{
  "arch": "wavenet",
  "train_examples": 78125,
  "learning_rate": 0.0022
}
Rows from block 7, named by matrix and row number. Rows with one number belong to one channel. Each number is 128 + 32 x the weight over its row's rms, rounded and kept within 0 to 255. All counts start at 0. After the name is the row's rms in percent of the matrix's.
# filt: filter width-3 conv, dilation 4 (model.blocks.7.filt.weight, 384x384x3), inputs 81-89, a 3 kernel for each
# gate: gate width-3 conv, dilation 4 (model.blocks.7.gate.weight, 384x384x3), inputs 81-89, a 3 kernel for each
# out: residual pointwise conv (model.blocks.7.out.weight, 384x384x1, transposed), outputs 234-259
filt.280 101 [125 110  89  96 152  96  90 139 119 160 144 168 117 136 121 134 109 141 104 101 121  89 113 107 123 177 160]
gate.280 108 [144 136 135 129 132 116 119 125 124  94  73 111  80 109  84 117 113 122 163 130 189 132 109 110 112 130 136]
out.280 113 [146 153 152 130 143 124 156  81 116  70  68  83 112 106 152 174 153 151 204 138  33 119 175 124 151 119]
filt.281 093 [ 80 172 112 166  88 130 155 189 124 142 158 147 170 165 129 105 137 155 107 180 146 139  92 153 153 192 150]
gate.281 090 [141  78 102 111 117 122 109 106  83 139 118 120  87 106  77 127  93 141 167  84 183 138 153 161 148 119 100]
out.281 073 [ 91 124 183 123 108 103  57 112  88 160 139 133 129 108 130  60 116 103  80 102 127 167 103  95 112 149]
filt.282 104 [114 145 136 120 109  69 160 153 163 147 120 146 163 137 182 142 137 109 178 146 129 134 104  98 172 144 169]
gate.282 095 [122 123 104 174 175 116 120 143  80 142 127 113 132 129  92 123 116 169 114 111 156  96  91 109 147 141 152]
out.282 096 [168 162 110  99 146 153 149 126 155 145 175  97 200 144 137  78 141 136 104 148 160 140 141  96 141 123]
filt.283 098 [160 153 109 180 137 142 110  66 122 116 115  99 134  45 126 124 199 174  55 179 134 152 242 127 100  87 129]
gate.283 090 [112 113 124 133 155 110 100 166 111 115  73  87  57  66  98 193 159 145 174 125 139 121  66  58  82 111  95]
out.283 085 [ 75  98 115 179 121  91 123 166  86 134 200 127  86 136 122 136 109 125  36 149 106 163  82 123  91 159]
filt.284 095 [118 164 133 177 164 117 157 103 135 115  69  76 113  71  74  88 130  79  92 123 149  91  99 107  90 103 122]
gate.284 086 [153 150 128 124 109 120 106 185 130  91  98 108  56 183 115 125  89 113 178 106 133 161  62 124 125 148 225]
out.284 075 [ 86 113  95 124 130  75  77 132 136 167 135 155 111 116  73 152  76 121  76 146  94 110 109 135  81 121]
filt.285 096 [ 91 168 148 135 146 121  76 110 137 137 123 112  92  75 146 182 100  92 194 146  94 187 148  98 116 139 151]
gate.285 104 [ 80  95 133 124 176 139 122 146 149 112  69  75 118  96  94 155 149 113 156 118 128 125  54  91 160 145 136]
out.285 086 [165 109 191  69 132 146 157  56 129 121  73 152 131  91 119 187 109 152 205 108 186  85 188 150 123  79]
filt.286 100 [104 174 183 144 160 204 116 139  94 161 143  80 175 150  68 115 155  95 105 147 123 121 105 135 126  95  91]
gate.286 090 [167  86 121 115 124 173 102 110 100 119 148 159 107 157 137 117  88 129 187 106 132 146 126  84 144 142  83]
out.286 112 [122 129 150  77 138 114  62  72  92 166 110 143 118 106 139 126  94  83 110 108 103 164 138 135 109 143]
filt.287 096 [154 167 125  92 132  95 133 166 140  82 133 173 203 178 176 156  97 130 119  47  82  41  99  84 157 125 140]
gate.287 100 [142 165 138 148 163 115 188 195 153 130  97  79 155 126 163 134 129 134 186 145 100 116 119  97 137 115  94]
out.287 081 [122 103 190 123  63  96 117  92  96  89 153 130  89 169 166  97 103 104 121  61 131 143 115  47  88  54]
filt.288 107 [152 134 102 105 133  90 183 143 158 153 120 148 230 110 152 126  94 133 139 115 111  98 134  97 177 188 141]
gate.288 107 [106 133 150 192 177 117 195 203 158 110 130  99 162 164 139 159 166 169 118  94  94  72  53  93  95 139 114]
out.288 093 [136 135 133  82 104 108 118  94  63 122 142 115 149  89  94 108 119  94 118  67 107 160 111  73  87  87]
filt.289 114 [127 113 176 156 119 109 160 151 174 136 148 130 142 193 176 105 143 132  99 124 110 155 114 147 127 163 143]
gate.289 117 [170 171  87 137 102 158 166 135 175  78  98 138 149 160 106 134  84 107 153  97 142 146 156 109 134  96 190]
out.289 104 [110 166 108 127 113 132 119  89 132 144 151 127 115 131 121  88  79 108 103  68 119 185  98 100 102 149]
filt.290 115 [ 35  54 102 177 101 125 118 114 111 109 159 151 129 118 155 120 178 147  65 126 104  54 118 122 146 162 106]
gate.290 115 [132 148 187 172 182 165 154 132 148 112 103  88 143 102  76 101 184 115  80 179 113 101 151 169 112 117 106]
out.290 113 [137 144 138 167 108 145 180 178 160 139 107 163 132 199 163 219 128 170 145 150 194  99 135 149 161 128]
filt.291 117 [117 154 106  68 135 174 165 137 127 169 133 151 160 126  96 192 150 127 157  88 111 112  98  97 191 106 118]
gate.291 120 [154 150 101 135 104 132 188 183 152  91  64 116 117  89 113 135 168 128 130 185 120  91 121 116  88 136 128]
out.291 106 [141 132 175 130 106 148 128 115 109  77  56 123 115 143  71 122 117 123  65 113 188 111 182 171  99 126]
filt.292 088 [ 61 114 102 121 159 198 114 150 139 136 173 100 135 154 118 128 138 106  94 118  71  91  93  82 118 164 141]
gate.292 096 [124 181 126 172 102 136 132 136 163  73 110 120  77 132 163  74 109  84  71 123  79 187 142 105 120 111 159]
out.292 073 [ 85  92 200 156 137 109 102 155 103 132 147 142 135 126 133 157 157 132 101 122 198  58  92 121 136  90]
filt.293 099 [149 109 140 140 119  87 102 140 153 107 130 167 118 106 118 132 124 131 129 156 152 104 138 152 102 171  90]
gate.293 106 [172 103 111 103  92 125 163 147 176  89 126 124 100 114 134 112 121 138 122 144 147 102  83  63 110 156 142]
out.293 084 [130 161  94 134 138 137 174 191 148 153 178 153 137 141 159  96 133 144 124 131  94 167  97 110 188 170]
filt.294 105 [141  73 134 140 119 109 119  77 123 136 157 122 157 115 141 106 145 127  71 152 135 138 152 112  59 128 152]
gate.294 101 [ 99 143 109 144  81  94 152 127 142 152 126 144 144 114 160  81 179 177  67 190 158 109 155 137 173 163 154]
out.294 095 [131 112 153 105  99 119 137  71 104 147  81 151 144  39 146 176  78 137 223  86 108  98 149 171 121 134]
filt.295 106 [ 75 150 181 182 140  75 138 149 139 126 124 129 139 135 106 105 130  83  81 151 103 117 114 149 166 130 157]
gate.295 108 [119 119 153 177 159 144 125  81 184 131 106 101 106  34 117 127 120 171 123 123 136 145 184 132 101 110 115]
out.295 101 [130 157 120 156 100 134 161 152 207 136 134 145 124 170 146 124 121 106 131 141 143 154 110 161 137 144]
filt.296 090 [113 148 100 106 200 168  94 132 123 183 150 120 163 154  95 177 125 109 114  84 116 171  74 100 124 127 166]
gate.296 095 [126 156 130 116  69  99 126 112 164 118 113 122 122  63 123 142 128 112 150 170 175 135 169  91  66 103 165]
out.296 088 [102 115 135 135  99 123 110 147  35 124 147 158 118 118 176 182 129 156 209 112 157  84 129 139 148 162]
filt.297 088 [126  89  79 222 100 125 122  87  84 140 156 128 126 175 106  95 183 141  67 158 123  88 183 157  77  95 119]
gate.297 095 [107 168 161 151 131 153 144 115 148 124 103 125  98 108 128  97 209 126 139 158 104 121 116 126 124  88 121]
out.297 085 [131 158  81 132 169 123 158 175 168 118 147  76  83 153 132 168 190 141  85 168 104  99 145 159 154 106]
filt.298 092 [110  72 190  82 197 116 126 121 131 163 131 125 126 101  67 158 115 138 217 133 173  98 116 194 177 142  69]
gate.298 094 [ 75  99  75 146  71  96 100 137  95 118 149 156  52 125  79 104 142 144 104 147 128 143 132 144 118 153 175]
out.298 074 [138 144  99  78 124 145 139 102 114 176  84 149 144 103  85  91  68 122 141  97 110 121 131 168 181 127]
filt.299 124 [ 99 110 130 146 165 134 146 108  97 178 156  99 230 132  86 180 183 120 135 118 146 109 114 145 150 106  82]
gate.299 112 [110 118 100 113 143 122 124 109  87 122 103 114  91 109  79 123 138 186  89  87 112 164 131 162 113 125  81]
out.299 100 [196 134 165  99 123 147 132  75  88 125 102 121 124  90 132 131 146 106 177 136  66 125 184 123 108  90]
filt.300 104 [162 115 153  68 137 113 117 145  86 116 128  70  89 130  84 145 133 116 150 143 159 179 118 161  69 165 102]
gate.300 092 [124 156 119 131 114 131 129 135  94 144 103  92  87  87  30 115 143 102 130 123 141 135 146 136  77  80 130]
out.300 086 [164 172 102 104 138 141 124  14 122 103  56 128 156  71 177 124 117 133 163 140  48 110 192 160 113 138]
filt.301 120 [174 159 141  24  96 134 147 135 113 116 125 117 120 139  79 156  83  90 134  88 150 119 128 125 156 179 150]
gate.301 127 [107 159 131 182 115 121 186 179 177 118 115 142 133 139 126 101 177 142  88 124  97  45  76  99  90 133  98]
out.301 119 [128 148  94 147 128 100 167 116 120 103 183 146 142 124 127  99 140  96  99  98 125 186  99  88 107 137]
filt.302 097 [ 97 202 122 158 106 108 128 143 142 159 129 140 105 107 143 150 163 119 141 155  92 126 164 100 124 121 162]
gate.302 104 [130 141 181 203 184 148 132 147 110  82 132  89  41 122  90 136 136  76 155 148 132 135 107 184  62 121 100]
out.302 121 [135 168 113 116 116 141  94  93 149 151 116 130 154 138 130 139 157 106 155  87 126  95 137 139  99 138]
filt.303 086 [149 104 165  75 255  79 127 161 127 155 114 145 142 135 131 147 108  89 147 125 154 114  81 147 115 117 143]
gate.303 088 [ 99  43  40 145 161 160  61 121 117 124  96 139  61 147 152 116  87 115 159 119  98 145  77  94  97 157 133]
out.303 093 [130 101  84 136 139 126 165 138  99 124 113  80 126 147 107 136 184 140 134 175  41 137 138 143 167 121]
filt.304 104 [ 89  92 116 119 163 158  84  44  81 127 128 136 132  61 103 127 121 128  52 118 126 132 199 159 105 110 144]
gate.304 092 [ 86 136 176 125 222 118 122 140 142 120 144 103 138  70 123 151 122  88 106 173 176  87 108 115  35 101 151]
out.304 095 [131 195 104 131 119 133 148 159 178 173 103 160 165 132 201 173 146 148 195 128 113 117 139 140 134 167]
filt.305 084 [127 160 111 153  77 244 161 158 103 144 126 109 197 141  88 116 165 110 119 162 109 116 157 186 161 167 173]
gate.305 088 [156 136 113  94  71 218 127 187 133 125 136  96  83 184 111 104 105 120 182 117 108 172  65 103 146 169 102]
out.305 078 [138 111 147 115 106 175 135 116 202 127 120 170  97 155 154 139  89  85  90 141 157 109 131 147 108 127]
filt.306 098 [ 22 130 135 139  83 112  81 147 139 136 125 116 106 173 161 157 144 138 155 114  86 124 127  89 164 132 134]
gate.306 095 [105 208 148 172 136 180 120 171 151 112  92 107 126 140  93 163 130  80 155 135  80 110 140 179 145 176 111]
out.306 096 [146  94 159 124 117 135 133 172 134 128 137 128 128 159 135 199 144 143 142 184 154 120 135 142 125  68]
filt.307 082 [140 121  84  43  71  97 128 107 129  96 110 161 207 156 142  98 149 147  91 116 156  62 101 105  92 124 202]
gate.307 090 [ 79  76  87 150 150 176 100  94 127 112 117 139  99 117 160 100 134 147 140 130 101  91 101  95 152 151 145]
out.307 079 [127 160 179 134 128 135 147 181 151 107 128 105 141 185 130 105 147 137 126  95 192 198  91  74 171 140]
filt.308 091 [ 80 125 177 140 117 120 112 170 141 110 124 123  74 172 103 168 155 140 196 157 171 108 105 121 114 155 142]
gate.308 097 [110 171 127 147  57  90  67 119  92 123 151 130  58  98  74 177 115  95 143 145  88 129 162 124  91 166 178]
out.308 077 [145 132 142  90 133 142 130  97 132  64  85 127 148 133 133  92 182 140 162 114 126 120 146  91 171 109]
filt.309 107 [106 108 112 230 121 161 129 103 120 116 136 126  92 114  99  67 116 126  67 132 120  87 129 113 139 125 102]
gate.309 106 [148 187 140 165 167 119 153 146 105 152  99  97 130  57  50  92 134 118 111 137 129 130 159 180 100  96 108]
out.309 072 [126  98 149 175 120  96 176 174 106 150 158 170  80 126 103 165  48 165 100 109 211 114  87 100 154 118]
filt.310 102 [125 133 169  67 140 186 133 113 162  65 158 187 154  94 130 194 119  87 199 119  70 127 178 102 112 116 147]
gate.310 100 [134 108 115 131 120 139  90 143 138  26 136 196  92 142 124 182 138  86 198  93 106 115  95 121 103 138 139]
out.310 145 [146 152 105  34 131 146 128 117 195 177  89 144 139 141 142  99 140 129 184  64 101 100 132 114 153  62]
filt.311 081 [174  78  90 116  42 146 115 117 107 117 127 144 119 145 121 153 125 231 139 106 166 125 121  72  97 130 134]
gate.311 090 [110 131 118 124 159 102 144 178 165 142 135 158 159 138 172 147 140  98 152 125 101  67  70  57 113  98 162]
out.311 090 [149 153 132 114 112 139 181 117 190  47 117 109 140 165 147 113 178 120 160 144 146 161 167 114 135 127]
filt.312 116 [103 105 101 113 110 137  92  61  90 146 164 181 141  96 137 121 129  75  97 108 129 129 126 143  90  66 119]
gate.312 102 [166 118  92 145 146 110 171 160 129 108 123 130 148 115 110 189  92 119 200  97 133  98  98 143  62  99 136]
out.312 123 [ 82 115 157 159 101 135  97 103 147 104 113 138 109 181 211 149 124 113 119 156 130 114 149 132 100 160]
filt.313 091 [142 123 120  79 130 144 128 154 122  99 137 116 109 180 137 129 128 118 173 145  93 139  64 116 121 149 115]
gate.313 097 [133 197 111 142 117 135 176 199 105 125 116 153 135 148 133 187 120 130 169 116 120 144 143 153 150  75 142]
out.313 104 [122  87 172 101 105 129 137  92 109 128  63 173 121 137 138 193 105 135 138 127 175  59 136 161 115 104]
filt.314 111 [120 129 146 162 108 104 159 118 105 116 152 156 126  98 120  93 104 109  66 103 137  86 149 166 166 143 124]
gate.314 114 [124 172 120 109 112 145 148 136 148 107  92 112 164 104  89 125 137 108  79 145 130  63  95  78 133 188 182]
out.314 114 [105 132 152 143 123 121 177 193 139 114 185 145 120 121  89 132 133 121 123 102 160 167  84  98 147 125]
filt.315 089 [164 217 189 128 122 103  94 148 146 126 135 152  95 131 133 141  86 108 184 119  80 161 129 129 133 164 106]
gate.315 088 [ 98  39  98  94  95 107 152 134 122 142 199 155 180 177 124 130 105 181 135 160 158 118  77 102 146 210 141]
out.315 106 [129 146 120 152  78 206 153 156 176 101 199 160 116 133 106  93 122 137 107 129 161 127 114  90 122 131]
filt.316 100 [ 93 155  96 107  89 107 101 173 133  72 128 176 119 183 163 161 103 138 130  64 107 133 112 132 144 147 160]
gate.316 105 [ 95 173 113 216 200 120 119 125 147 104  98 133  48  66 124 156 141 112 156 122  98 111 128  79 147 105 165]
out.316 096 [112  96 145 159  76 111 120 178 116 155 189 146 130 204 158 104 165 102  70 131 166 135 119 142 104 142]
filt.317 111 [117 119  85  62 149 127  81 129 123 124 135 129  92 115 138 183 109 109 177 140  59 226 120  66  90 161 134]
gate.317 102 [142 118 102  50 130  95 135 110 108 164 147 145 174  84  91 140  55 104 134  77 171  95 101 100 128 102 168]
out.317 093 [163 178 118 118 118 137 131  65 149  93  30 102 130 147 149 136 112 128 139 180  93  78 217 158 162 124]
filt.318 096 [132 125 131  73 112  98  14  94 107 119 102 122  96  81 155 158 141 102 143 155 105 201 180 170  74 122  86]
gate.318 099 [135 113 168 158 158 120 157 132 150  72 104  90 110  82  77 165 124 129 143 141 162  74  91 128 119 113 110]
out.318 081 [139 207 114  88 157 143 150 123 168 108  34 103 161 104 117 150 158 172 184 172  82 129 187 143 182  98]
filt.319 105 [ 97 112 129 151 140 205 113 143 102 142 143 150  82 155 121 180 162 151 106 108  99 134  52  61 178 168  58]
gate.319 105 [ 99 103  85 148 156 204 142 126 124 124  74  88 122  74  86 121 177 123 114 165 136 102 126  75  97  87 159]
out.319 116 [ 98 158 126 130 119  98 167 135 150 120 118 128 163 171 102 119 160 105  77 113 193 150  90 106 141 117]
filt.320 113 [159 117  85 138  55 128 116 127 159 104 169 112 137 193 176 110 137 164 127 158 162 165 162 114  64 148  98]
gate.320 109 [ 94 109 133 155 100  90  88 122 136  73 106 102  47  82 118 198 159 136 169 157 122 165 187 150  89  92 128]
out.320 095 [139  93 143 104 134 122  67  69 112 124  96 136 163  85  89 100 127  70 140  92 142 108 130 165  90 139]
filt.321 114 [108 114 138 115 204 134 105 138 147  54 121 124 112 136 172 203 106 102 235  72  30 167 120  87 114 147 108]
gate.321 115 [151 115 133  81 118 120 142 178 151  55 202 189 133 130 112 196  95 106 160 115 135  63 110 158 120 127 122]
out.321 115 [158 178  85  57 151 138 140 108 137 137 114 118 141  99 122 119  93 142 189  96  99 102 139  82 154  49]
filt.322 117 [113 103 158 149 255  77 129 111 128 146 108  90  99 101 140 160 105 136 210  74 108 109 116 155 190  77  97]
gate.322 118 [125 155 158 126 226 137 182 168 123 142 172 107 161 169  98 190 146 142 117  94 111 124  76 128 174 101 133]
out.322 098 [170  80 116 115 130 123 163 118 154  97 155  89 165 137  74 108 129 108 104 170  79 174 147  86  97  90]
filt.323 096 [ 84 145 150 118 118  83  81  91 120 157 146 123 134  52 109 165 138 116 168 132  99 189 203 166 128  86 111]
gate.323 106 [130  99  99 127  98 128 143 127 113 174  96  70  93 100 144 120 162 147 154 162 133 194 174  95  70 103 138]
out.323 118 [132 132 131 131 159 161 118 134 116 162  99 127 120 108  41 134 127 143 118 154 161 116 139 156 152 198]
filt.324 093 [118 131 117 116  93 122 131 124  99 129 152  92 173 166  68 137 149 128 139 195 169 150 121 152 117 144 112]
gate.324 102 [150 134 169 150 163 163 139 134 123 158 117  83 157 115  74 138 108  92 137 146 123 156 112 166  83 102  73]
out.324 079 [116 184 130 104 207 171 157 140 105 146  97  73 133 132 109 122 208 191 181 137  79 146 144 129 203 116]
filt.325 106 [151 132 149  44 141 128 105 138 168 127 166 165 114 161 161 192 119 146 201 107 101 203 141 105 154 128 136]
gate.325 100 [102 129 138 192 114 138 123 139 150 120 101  95 105 137  96 155 140 128 146 105 155 126 114 109  25  87  79]
out.325 110 [117 118 152 120  90 156 153  46 119 128  94 166 165 117 153 126 153 149 155  44 134 111 148 118 137 153]
filt.326 102 [145 128  93 111 102 132 137 126  64 100 125 150 137 104  82 143 118 170 106 122 179  82 109 176  87 122 136]
gate.326 102 [105 131 121 147  95 143 135 128 178  92 117 152 130  66 141 153 150 122 117 140 122  45  99  60 124 138 121]
out.326 106 [154 168  97  92 140 127 123  79 157 139 127 112 120  87 156  91  88 129 159 143  75 166 142 117 136 136]
filt.327 110 [150 105 114  56 127  85  58 106  85 114 134 137 126 157  94 147 113 115 190 134 128 203 146 162  99 126 149]
gate.327 103 [126  89 125 142 174 103 149 135  87 136 116 147 129 100  38 127 139 125 109  50 185 105  99 149 137  74 150]
out.327 096 [157 187 129 129  72 174 209 110 193 141 117 170 165 181 205 118  95 149 174  63 141 145 163 134 172 148]
filt.328 089 [141 170 109 143 150  95  80 102 157  69 129 118  74 114 154  92 119  92 136 131 103 156 126 135 115 151 214]
gate.328 090 [ 72  95 140 184 131 118 104 120 130 128 124 111 101  90 124  83 140 180  88 184 155 149 114 141 129  97  66]
out.328 080 [104 114 197 154 112 115 136 181 105 153 172 142  73 140  96 152  87 100 110 108 198 125  85 130  89 122]
filt.329 104 [175 154 132  54 140 137  78  91  94 153 133 163 105 131 145  87  73  52 156 135  99 233 214 177 198 162 166]
gate.329 102 [136 123  58 181 182 110  70 108 102  79 104 137 104  99 129 118 151 149  98 117 155 128 156 163  85  58 181]
out.329 107 [ 53 159  97 167 143 110 150 178 107 137  94 103 185  97  99 107 113 126 148 134 103 150  39 100 182 149]
filt.330 104 [151 135 122 179 208 108 166 164 133 208 148  80 169 157  94  68  61 158  64  80 126 107  80 120 145 117  89]
gate.330 114 [122  92 121 125 146 127 130 164 175  68  91 203 129  89 134 179 149  50 169 129  69 125 126 137  56 124 166]
out.330 128 [105 101 185 167  72 131 113 120  72 126 157 162 145 154 146 124 124  93  69 147 165 147 104 140  75 165]
filt.331 106 [136  82 117 197 137 116 143 105 117 117 103  98 129  71  69  77 139 152  93 189 168  58 137 154 113 126 130]
gate.331 118 [119 180 172 179 145 115 139 141 139  99 132 111 100  76  91 140  97 147 148 145 124 127 140 120 103 105 112]
out.331 087 [140 111 133 136 122 133 129 132 107 120 166 158 100 100 148 147 128 123 174 131  55  97 130 128  82 147]
filt.332 098 [128 197 154 142 121 168  84 129 127 116 127 139  82 117 114 110 145  78 147 167 104 124 135 150 102  96  96]
gate.332 096 [164 114 118 102 203 118 129  75 121 114 139 147 114  85 129 131 128 143  76 102 164 173 169 174 110 139 210]
out.332 107 [ 95 145 146 104 144 105  42 113 105 140  27 136 114  99  73 140  73 134 117  95 130 108 116 196 132 129]
filt.333 095 [105 159 168  97 208 168 109 135 128 145 124 114 146 102 121 184 114  61 196  97 126 156 140 117 145  73 111]
gate.333 097 [ 88  90 171  70 148 116 138 146 160 129 122  93 106 138 138 167 161 109 165 137  86 125  87 122 171 168 104]
out.333 104 [186 175 106  74 190 119 113  43 139 135  58 101 161  73 105 136 150 128 182 150  82 104 200 165 156  86]
filt.334 096 [114  82 137 127 181  51 140 148 159 138 110 137 151 130 123  93 121 167 115 112 211  92  76 107 157 122 183]
gate.334 102 [ 95 121 115 104  79 174  85 155 108 145 141 105 144 209 128 142 108 102 165 155 159 172  95 116 131 170  99]
out.334 098 [116  97 136  65 141  77  99 131  53  95  82  94 105 117  98 112 138 141  66 123 106 160 121 136 143 104]
filt.335 102 [120 186 133 169 105 141 150 158  84 100  82 115 103 132  71  95 108  63 166  94 150 101 134 153 161 131 197]
gate.335 100 [ 58 121 132 213 126 122 172 161 147 125 121  99 123 112 145 143 191 173 114 172 173  66 208 167  82  68  28]
out.335 110 [113 167 107 143 178 106 130 175 136 143 140  72 152 154 128 105 152 137 142 154 151 136 102  99 189 131]
filt.336 108 [134 143  97  88 123 150 130 155  77 114 117 122 162 133 134 177 178 105 148 106 118 137  78 110 132 131  94]
gate.336 105 [ 98 130 150 142 121  81 145 106 154 127 100 122 140  99 101 144 117 187 150 141 146  78 146  89 156 123 102]
out.336 153 [202 136 125 117 148 153 119 133 104 176 113 138 119 101  99 126 127 116 153  94 172 111 131 158 129 131]
filt.337 098 [106 116 147 104 134 119 155 143 106 118 120 108 118 134 134 166 131  96  95 118  54 140 151 109 170 160  59]
gate.337 095 [112  29  74  95 171 194  94 115 100 174 169 161 124 148 141 132 121 159 108  55  92 138  79  75 138 188 105]
out.337 115 [159 140  58 110 160 141 119  87 157 137 171 134 134 120 101 134 181 111  68 167 108 121 150 160  73 114]
filt.338 081 [ 80 157 203 169  90 106 135 176 161 126 145 136  83 185 138 128 136 120 112 113  94  96  67 135 167 126 139]
gate.338 098 [162 182 194 223 160 157 110 125  58 102 171 111 107 142  42 131 133 128 116 118 117 136 150 247   4  78  21]
out.338 083 [108 202 125  92 160 121  97 115 135 125 149 108 124 137 181 163 121 172 174 131  72 114 142 142 133 123]
filt.339 105 [150 141 124 135 178  90 131 120  95 155 134 138 168 139 129 165 119 122 132  40 116 117  89 138 150 101 111]
gate.339 108 [115 176 190 129 147 196 153 135 144 157 104  80 138  91  47 176 128 108 133 167 165 108 165 132  63  74  40]
out.339 095 [117  73  99 144 121  57 117  86 105  77  82 130  90  98  84 143 133  81  80 127 173  92 137 127 130 109]
filt.340 103 [ 77 152 182 165 139 135 148 167  90 134 121  94 135 123 105 142 143 111  94 118  80  66  71 102 149 135  35]
gate.340 103 [185 205 127 166 159 101 103  74  81 123 111 154  68  88 129 111 125 130 102 113  51 155 171 158  70  63  45]
out.340 118 [170 165 142 125 167  97 161  77 188 135  78 132 104 124  86 175 117 111 150 109 117 124 179 174 138  82]
filt.341 101 [123 133 180 207 137 105  86 102 135 113 122 102 109 108 108  86 125  78  38 147 111 141 185 168  73 155 156]
gate.341 102 [153 102 137 182 187 144 120 139 119  99  71 100 129  89  97 146 155 145 131 120  89 134 148 108  90 130 109]
out.341 076 [160 175 173 144  90 140 164 138 124 177 156 131 137 114 147 141  97 119 166 131 148 163 144 108 120 155]
filt.342 115 [159 164 173  88 119 133 150  97 102 136  39  57 137  43  78 178 156 151 195 176 154 134 188 151 157  87 106]
gate.342 122 [144 159 128 145 113 155 145 176 164  79 110  94  57 115 106  99 175 167 112 167 132 114 124 117 144 141 112]
out.342 113 [137 192 127 181 128  89 167 171 156  86 194 110 169 171  81  63 172 116 122 128  99 193 128  88 122 144]
filt.343 104 [126 106 147 170 150 129 173  84 128 178 179 130 140 122  94  74 119 165  30 129 175  96 131 165 142 104 104]
gate.343 097 [ 96 136 154 122 110 126 123 129 107  80 156 146 138  98  99 149  88  86 152 117 146  90 163 166  84 155 130]
out.343 097 [107 155 165 140 130 135 121 193  91 165 155 167 182 141 119 113 186 149  86 125 177 120  85 162 129 161]
filt.344 111 [154 179 105 227  96 157 155 127 127 113 136 150  95 152 141  89 139 128 129 123 121 113 111 113 127  82 126]
gate.344 110 [115 134  95 123 124 118 105 220 149 141 127 113  83 159 130 128 140 171 141 134 152 160  25 120 106 104  93]
out.344 112 [118 133 191 143 115 111  91 129 108 175 149 195 105  93 127 150  45 128 149  56 218 105  78 146  89 148]
filt.345 111 [ 63 113 132 172 108 166  53  95  70 143 117  99 104 117  78 133 168 112 126 144  99 191 114 174  94  79  82]
gate.345 124 [105 144 107 127 133 180 190 156 140 101 103  92 159 126 119 173 171 119 127 106 105  29  64  86 165 120 112]
out.345 102 [145 211  84 135 131 118 124 113 128 163  84 162  65 118 147 165  39 164 170 151 131 111 157 165 127 101]
filt.346 095 [176 141 145  84 157 114 142 136  85  92 107 114 159 109 128 143 101 101 134  68 108 145 125 154 101  79 100]
gate.346 096 [ 81 110 154 227 228 104 113 136 154 141 143 125 113  74 135 172 126 140  95  86 106 140 175 144  64 118  90]
out.346 081 [139 167  46 153 125 168 151 139 127 185 153 143 110 131 128 133   2 123  56 157  99 142 100 134 100 118]
filt.347 115 [143 152 184 125 133  47 134  72 170  99  99 113 127  30 181 129  96 145 171 159 178 170 188 130 119  97 175]
gate.347 111 [151 128  75 130 210 120 183 151 110 152 112 113 167 112 134 196 173 101 126  98  74 110  99 144 130 118 156]
out.347 100 [132 146 119 131 124 149 161 145  75  85 143 139 158 119 134 133 195 188 196  95  92 122 146 106 119 140]
filt.348 107 [ 96 182 121 127  79 102 135 148  96 148 107  92 133 132  65  92 134 110 157 176 180 124 117 167 143 147 142]
gate.348 109 [124 140 125 158 136 162 151 154 147 124 115 109 117 153 116 162 119 152 145  80 123  73 100 137 178 133 108]
out.348 105 [132 144 153 111 184  85 113 150  93 108 146 112 123 102  92 133 195 148 120 144 128 116 146 133 152  82]
filt.349 091 [160 112 127 131 121 125 169 153 146 109 133 146 132 191 169 103 137 162  78 127 170 102  75 107 134 144 187]
gate.349 082 [ 46 104 134 154 113  88 128 122 136 121 111 115  83  99 146 172 132 100 159 138  42 131 145 106 128 167 109]
out.349 098 [ 84  71 150 158 117 121 119 204  64 118 156 108  67 185 107 111 117 116  32 125 169 166  56  77 123 126]
filt.350 102 [157  69  79 143  82  55 136 126 110  99 138 165 131 124 151 160  93 186 125  89 120 102 155 149 132 155 107]
gate.350 097 [145 136 139 185 216 126 109 122 128 133 106 113 171 115 132 160  80 113 108 135 178  99 110 109  45 120 134]
out.350 124 [141 128 125 138 108 128 172 169 183  84 128 123 141 143 114 116 188 114 100 118 192 124 130 121 134 127]
filt.351 080 [122 119 136 146 103 159 122 124  63 124 127  97  93 135  75  87 136 172  98 113 150 119 107 156 101 145  94]
gate.351 089 [ 75 123 164 147 143 101 173 136 145 132 166 132 133 110 165 139 132 177 145 122 140  86 159 142 206 128 134]
out.351 072 [142 124  79  90 134  94 104 103 129 176  93 136 124  97 125 133 191 112 105  96  70  97 141 144  89 128]
filt.352 103 [172 114 145 180 186 100 149 120 139 125 123 101 173 152 110 129 121 143  93 109 106 139 146 161  80 108 129]
gate.352 098 [115 165 158 159 127 204 162 123 139 161 118 103 172 136 102 152 160  99 121 105 104  66 148 124 149 118 116]
out.352 099 [157 111 149 114 139 116 102 101 124 130 103 132 105  83  86 122  94  81 124 111  66 134 138 160  82  95]
filt.353 100 [107  59 129 126 152  65 164 131 130 149 161 164 178 198 194 113 152 183 120 127 124 116 115 150 171 160 176]
gate.353 105 [123 113 163  83 144 164 175 129 118 117 112 125 142 125  98  92 121  92 129 128  72 120 136 129 201 101 101]
out.353 095 [124  87 186 170 115 132 151 152 122 117 135  84 138 202 147 104 183 114 103 135 134 139 120 108 125  90]
filt.354 104 [161 117  72 114 145 127 127 125 115 199 160 178 192 146 176 112  95 194 120 110 132 129  94  82 111 137  97]
gate.354 099 [164  72  76 102  91 110 141 166 113  97 173 140  74 158 117 145  97 177 152  82 109 105  83 150 139 151  97]
out.354 082 [175 126  89 120 102 222 165 114 131 132 154 108 164 131 158  58 171 113 139  85 181 123 131 117 118 130]
filt.355 080 [ 64 115 146  87 145 163 158 134 121 138 139 137 104 136 139 126 123  87 165  90  97  86  79 122 216 113  70]
gate.355 087 [125 136 111 146 153 162 176 150 145 112  90 107 105  56  34 141 159 159 125 129 138  80  98 134 134 130 145]
out.355 057 [ 87 146 104  79 160 111 107 119 127 150  98 121 147 142 118 155 129  88 101 116 153 124  84 151 111 130]